{"arch": "transformer", "gain_aug_db": 6, "parallel_block": false, "loss": "cross_entropy", "decay_fraction": 0.3}
Rows from block 9 of a small sound classifier, named by matrix and row number. Rows with one number within an expert belong to one neuron, the router's apart. Each number is 128 + 24 x the weight over its row's rms, rounded and kept within 0 to 255. All counts start at 0. Numbers have three digits each. After the name is the row's rms in percent of the matrix's.
After each expert's rows are labels from the 100 clips, of 14848, where the router gives the expert most weight on average: "responds to" is what is common among them; "loudest band" is the band of the loudest frequency at the time of the peak. Only what is clearly more common there than usual is listed. The data: short made-up English sentences, spoken by a formant synthesiser in many voices.
# router: router (model.blocks.9.mlp.router.weight, 32x160), inputs 108-159
# up: expert up (model.blocks.9.mlp.up, 32x160x160), inputs 108-159
# down: expert down (model.blocks.9.mlp.down, 32x160x160, transposed), outputs 108-159

# expert 22
router.22 082:161166156144126120131165144144136126112110137133117150137120121071134112126132102129114123121135128178139127145128086121088129153110119080116125141147118070
up.0 100:166113106124129125125144114148151127126137104124097101155100113138098128118135136160119116130152123104115142128137145161101129054138136151151096132166125133
down.0 101:102114117167140102130095163147119144128095148113114128127171093143129123171162120088112145132123171110125125093096099120160129142120133136134123138086087111
up.1 082:152124112138142128140148111133120106121141105130110106120108120139093111114146107166130131143141110117120140129153135160095108041114121154152108111164131146
down.1 087:109092099161132095125107167140115140148096161118125120120139105148119111160167143101101168122141161101127134092089107116142120136124134144156097119095081117
up.2 087:142135084127140140136161124131147124110136103145111087144100108130121117093161125140130148130133108124087140103143141145091145057150115131143113116175127128
down.2 089:114118111167127114122101159145116134122083170104115140111143110151128130175136118103099177124132151105133107099088104113153126163102111106143123142094095125
up.3 057:082131149129112127152073148145154117169092149111152146098131131134112129149108106132129128111133134128114112124120104118179139205127124111135109119103138120
down.3 054:155131137092167147126144134111115120134142140130146089124121128142143131094116161135146107132112092119121177125140151132109106116176093133123134116130151140
up.4 074:161126117109136129116147123121152123134124132155115126133099090137139098100145123157112138114142102141120155106158139159127126037157132135147098123152131111
down.4 070:098105114165118092118086134118110133126127158104110131121166127134119133152135155099105175122154142082146096102092081112164116135112112133156141118088083132
responds to: /z/; sentence kind: question; /w/; "where"
loudest band: 250 to 500 Hz

# expert 16
router.16 080:158171171106088113109136091137137159126170122121131105140134143079155161114131124085133098139149123169145101163134109107091122167140138064107116146126127117
up.0 114:114103154153139125128123121116142129120124138111135143118172147104121146169093118062132141146134165151164115151123119083138086144120098109099113172098102114
down.0 097:182155147144132132127189128146121137123151095116130071156075124124112135126137127171111102112131116123122124136107142125059141144124144134175140100182121111
up.1 099:111163072143140132130102131143118143123144122136122124128114134169124114111141154158145147132127104082051142061132126151108147080110156159121142092142143155
down.1 100:047094114121132114123055142117122112109113139139116160122179134137137113111124127090153140116129151110138129102124126111204134127141137134101132145066129147
up.2 069:197153096122143131111117125121132150093145142131114082107131111166138108114144127167119122100144087078086118125126103177085153091133130155124145093165132152
down.2 059:071077108108119155127095138131105128124094108117155151142165103159135131127113128114145150125148126122159126105143112132174108110158117130121162148076113142
up.3 112:096149073119151128109096123132113134115135120153144132144147134177123125113142136151146150130123125077043145070143141149139145076151178187146150098145146162
down.3 115:045115100138137126127052150131141104132103131119124156125181130145126117129139121086123147143122162111136146097135129102207138119133124117124125135060132128
up.4 081:138145067144135117138110135111131108121128126141132120136123115152130106114134121164122131128138121066079126115121146155136136052159117166124141116154142136
down.4 075:059102124140131110118065143114128124111113116115125163134186125139134135125104124104131143123135135109146136095133127097198121132135127139107148127075136147
responds to: /i/; /ʃ/; white noise; "she"
loudest band: 4000 to 8000 Hz

# expert 4
router.4 084:129125171128068133161132124138146152143153110122130126114130146073138153121187145093102103149103126168142111163143176102101131163141096077163103141128123087
up.0 105:129126072090152145160119138092149125171094113104125132132144141177125127120106147141152169120144131062152151100147099181169117109155137180114122143132140110
down.0 110:089076127148104158140096130128157110120121144129139186106137118103129102112123127110123125149112151155106132120145157108150124134127120095100119094098136155
up.1 066:141172139128161151170151125114110100176164125119093113110116123166127122131152146177133126145126126182135123155125089151133125087131134106127129090113136119
down.1 054:113166112105109112173112108109121124100121122096133135102126125161135067084104117131131112124070155103137129131115148086159124174114168147158074120146111089
up.2 091:134155086096152115169100128117146165165158139085122148095126159195139151118120138144151138128135157091161132125138089196133135113149092162136109137107128131
down.2 099:093108135104122132144102124140125118128092155143105167108168128089165094107121138099125143123106155183122151131148139094195151166115128114092143081114140165
up.3 111:112144091115174130178114131121148134160116150112121133107125139197129120131127163138155141135108097092141150079114107196182142104167111172120119164121131114
down.3 115:059110156121136138145090150123146111117111128130131180113140135118140119121130120088116124127122162155128137142167132100181119155096128108108131082088153152
up.4 075:149130111131158134072138102149153124091119113137156093121112125169110105092125120137111111108143134113109152082124145104152084141066118137145179110120110143
down.4 061:149108163126140120157149133128091109147137159116127142147111123080101116127125123136117078118107143148173118137147109152087148111145061106098140130148160124
responds to: clipping; white noise; "where"
loudest band: 4000 to 8000 Hz

# expert 21
router.21 083:156110166148116125124150106142131160120136118121131125141113142113136131114143126100140108134118110165154147163120123096095101159134105089123105141145119091
up.0 073:163148088110169142137163129111119145128171130126126092108119126126142111145102129157146109111142104139115157099146103142074146100146098138145150113146125163
down.0 076:089094069130151114130084172109141102109102128132126155141123130172137115136154087134115148145132161078091127089091146132174109111091153161151128101106114133
up.1 088:154147097111187142130167112116141131122155110119127108138097132141134112135120137167153123124126105106134170132139102150099132118155109138135123134158141134
down.1 103:080090089129153115130072166118144097119093134130130156128135148181142125137148115124121169141124156090087134083096132140176115114102147183135126103104114128
up.2 087:162143103104177125125164101115141152122166117133110115120099127149130116131115128182142120122139110090137153123139102155088126103151110150139130141161137139
down.2 084:094086086126159116124077159116131111110096116130122158148129140193137130128133106143122158138133152077097124083120141168175134123096153178136132103114122127
up.3 075:163134091082165134135156114112137132135157118124142115132097123132123101143105159174145122116134100108148155129137111172097127104143113157140128133145146142
down.3 071:075107069138134136129074155126137111106103108133121154156127121180120137126132113137108159131136144072089132073107146154173116098114137178137143091117121143
up.4 087:169164089103165121133160122123121150129170137117140108113104132141133103148109128157150119124131106110136166115137094154098137098148095145137138127168123145
down.4 091:089090075134164115137057162121137102108104130120118159139129135182141122137156101128124157133137166078092142090107135148171105120104146169135138092116112134
responds to: sentence kind: question; number of words: 4; muffled (low-pass); "where"
loudest band: 250 to 500 Hz

# expert 30
router.30 081:152074177146117127133158081137135147123147132112122103130127139095138149108132125120137104149122161170158085190137175097087130171137095087132133118108116118
up.0 040:141114135096136155142110161111090141102115155086124120081186146137139083148129120139156099113123078114058110102170139139171133135139105131115165071143136145
down.0 047:108127137125104073150137134154106122122183104130120142102104130125097175165151098133126156155154102089154134133140085154120100157119087150125169138121125141
up.1 104:090070118132075112125079152112128112114098119162131181131140145138131165145134126126116148127134106099118116099140140165182158120117141132142130097124127169
down.1 103:066103093141157139142066156123121124132121139136120157119175109145133120126140130097117164117110161118108135104153126119203122120095142146123139109078124102
up.2 095:170193157143160114150185114128148151130170126112121060119098122128120121111145132168122108146147150133119120143124122124071106136130122128131120169158124093
down.2 093:182113140112107090142166115144107135141113155141124113119090124121118128128123125170148120127120113143149125170125120147084121137172104129134123114194155141
up.3 126:076060107129075134120069134097132109138091102164123177130148141136135176142134117129125155124126121096136110101142135148192146105123155139134121105112148166
down.3 126:070101096138155147144074162114148119128131124135117156140177123152128113121137118101125151114131169105112143105134131109192141140096142151114143123069124117
up.4 073:116097126112092137108089154131127111141105121129134150131146136120129170157132145126141137127129108113083121104142137168165153079146143105143142084120129194
down.4 066:082120141158147090141085130113146138096135128153127148145148087120099126146149101116090149109114156127149126113132109125187113162112122134155134133080089134
responds to: reverberation; clipping; sentence kind: request
loudest band: 500 to 1000 Hz

# expert 29
router.29 100:134155153128081109143136104139122151132142117108104130140126140098137185166113134113148102140120195156155050163140123119104118156142091080131105147118126101
up.0 104:149173186164113113126130132096126134105149123127123103126137121063126095066146109124102099133135127191090127140135147081116119142116102088140154093138120136
down.0 097:135106151149108120109133113179117118112100111150114134122162161071116135140120101130100070131145139192149098147137127078127097118119133113159112180142126085
up.1 100:118152180170126128142131152111125112109150133113109090136103131062121102102158087135097103160115138196110140147145145070115142141095130085134129097139127143
down.1 101:133131158171086140103119106179127089114144134168115136123138162079129149100127101112112078138135131180139109160134119061108117156118139105160100169125105119
up.2 099:153165177166111129123137120109123125093160112129129089118146134094149105114153114128106096144136154171094133166138130055130109133124122082146150107135115116
down.2 097:127132177146115119121124125160139094150119142151099145113139158087123145133142113123134072144149147187109110166125126067118135152155123110135097154145121120
up.3 094:110171187173112110099123131097129111084154134130139124109145120076133116090141097113107102149134143176098138165152137067120093141118138094158143083143133138
down.3 088:124116164138103133110126096170124112116112124161115139141163139089105148116147093108130096124119121162131147137147112095131122143169114096142112151147121087
up.4 098:135149191168141104127121130101122134117129131132098107155136132079152116085135129131111099158132124197108132144123154053116126130093121086129149088116115159
down.4 098:119131158145090142118138098174132129119140122139118143116144149080131154123125089106129075127137144199140120166121133053111127125144137084136132156151129123
responds to: white noise; pink noise
loudest band: 4000 to 8000 Hz

# expert 2
router.2 079:151112167194099129134164137152145114114149135125126183130100127079146128152097117137083101116115153172152126164140110084075148170114122066119113172151147093
up.0 094:124147134197154147121143108123118126148121124129087110152161126114125081111127164152125101116077132150076182115134144087126171082123125159120140115083154109
down.0 094:170076118118162123134155177174106141111110127095164116120062129143111121148116108145123140121151133113136120089119121158080119134105123139156114126178106103
up.1 093:087126117167158153137129111100128143109102117119132134136161072118139092060119135091137150099146122127102169126098140108151126090117142156070145108104148162
down.1 092:169120115149152123122150137173147119115108130097153121142095100151132060161147113162129125160108126098110148089143146130116095116122127159161163127179132146
up.2 105:136089123122143111161128113160115100126118121145128132163117153143108152125125132165135122157099142085140091160123152168153130154143151134101124129134157136
down.2 094:060092115162134094141090121116094082146120151170191117137169140130112147097103150107113124074117151118125127100109110130173100138120128142100091103099157103
up.3 082:153124122135191157200139133129142094157136155162111110126112173136095109159122167143127155149130139121121092127118151113167135134154111133119113124150179143
down.3 067:102127126089124135141110160093136115160097116131204157141103110113118133102093116112134134151117106135108102101139097138166095141114125140061112151166137077
up.4 083:113121089120149160149133134094120126100123145127124134120147121108144129123113147123145154133174098171153178116104115163120141110137192127132134114128118112
down.4 097:099141137127122166157096141092157106147126118119158163141147177105162138098136169126170121153104158139148129145111170145143130128153139127126148129081151155
responds to: sentence kind: question; muffled (low-pass); "is"
loudest band: 250 to 500 Hz

# expert 27
router.27 078:158144167157089117110162132119126118134152130117116118140117154107149157119132143124136099153141122153178102175131123052095129181128103095140113168144119119
up.0 061:130127112170176150154141119121149118104107098124114126142133127181145076124159145140145132105160132114094140075125128149117094103128149185165117115136145110
down.0 064:094118127137113139103077157118126121102115146159118129160180151145127141154133155125103120146121152125129096121105156142172126120099136105177171086113114149
up.1 078:126148145112116133128122156129118143144127113134133080126169135078121153146097175101131175124125133159100120137080128114121147073131135097143155098091133161
down.1 078:222158158121100128112178119135120182159157158114112089111096122097115152172100119132105096120147125171155123184159108109099127140115091104129151117143113146
up.2 080:149169083127125111156114150150120166137135142116146077112141139132118132140135140133108165146104135128084138114104101146148122073105112113134160077105118149
down.2 075:121137176130060106090127107114109147122141141135110105096175141101112149142128118097117103150123162144136104157101121125143125124124123090131145134116108151
up.3 142:100126148102060135122124116111115148133141101165152114135146119078106173138084166094131117128137133173147113170133145097125133109114108082153153105119141155
down.3 136:181151148119139126162181121139139141161166134098134101081092112109138108134123130149130114131119106160159147157147081122075116144136108118119121149173132114
up.4 116:131113063159199121150105113139138139117112128115118151128126125200123074138152123121146170127124150055106148073127131149147132113132159198130136171096105115
down.4 112:068118107124107141106080120107102144113118116187133139166192158128148161121117109091138150129134152110108105119118174129178150107120136143119135092084138164
responds to: sentence kind: question; quiet level; /u/; number of words: 4
loudest band: 250 to 500 Hz

# expert 31
router.31 081:133139174162069114104146119111135120137157126141131122134149142071152164119140132105102118133169112158160093169137096105099128148139127072145107169123112110
up.0 111:130122159110136155146173097137127133155106135101154151116130148109125088121151136106145123107083128171144129157118123105130173157174131104121096145115122076
down.0 092:161131155132104109142152121139112139142166152115126094076127104103133155094115129119146075128154091164191094164133090113094120121129077113102121168146128130
up.1 082:075099072139116122128075144115121115107103111134131150143131108177129137129131126156142136166129114086128120081135116189180091110111148188120143087114128142
down.1 086:100117084114165133133094151130150127128082129133109160156107147174109106160159130149118168120125150086080146078095152156168111113118170164138125104112118128
up.2 072:107104079140127126136089135097133134126117112144117155127123113195121130144141106159137129158102114075127131089123121221155100091132136189127128085128124156
down.2 074:113111079135174138137095150144129111126070126130112143156127146167114101144155121135104168126115155096085140072100146129148129120117185158151139105125120141
up.3 069:106105077137119110137102149119138141099110110143103162146119121189140126111133120166150136143105130074116135087135136198166107123136125191133125090141129152
down.3 073:109136102133165138120104144133134112118077118132105145163117128161125107151155139142120173119125150091080163085094157129150115137130191166156135107115108121
up.4 093:077106080165108120134050140108124115108117127139125154143158120162137159115134135119141136154111134084119124068122115159170096103121140163109142093093112154
down.4 094:106107074106174144114080155134131115131087118128115156161117137181125113144152131156123171133127138069079140085106139152161139102125155188137126096127119129
responds to: number of words: 4; white noise; "is"
loudest band: 4000 to 8000 Hz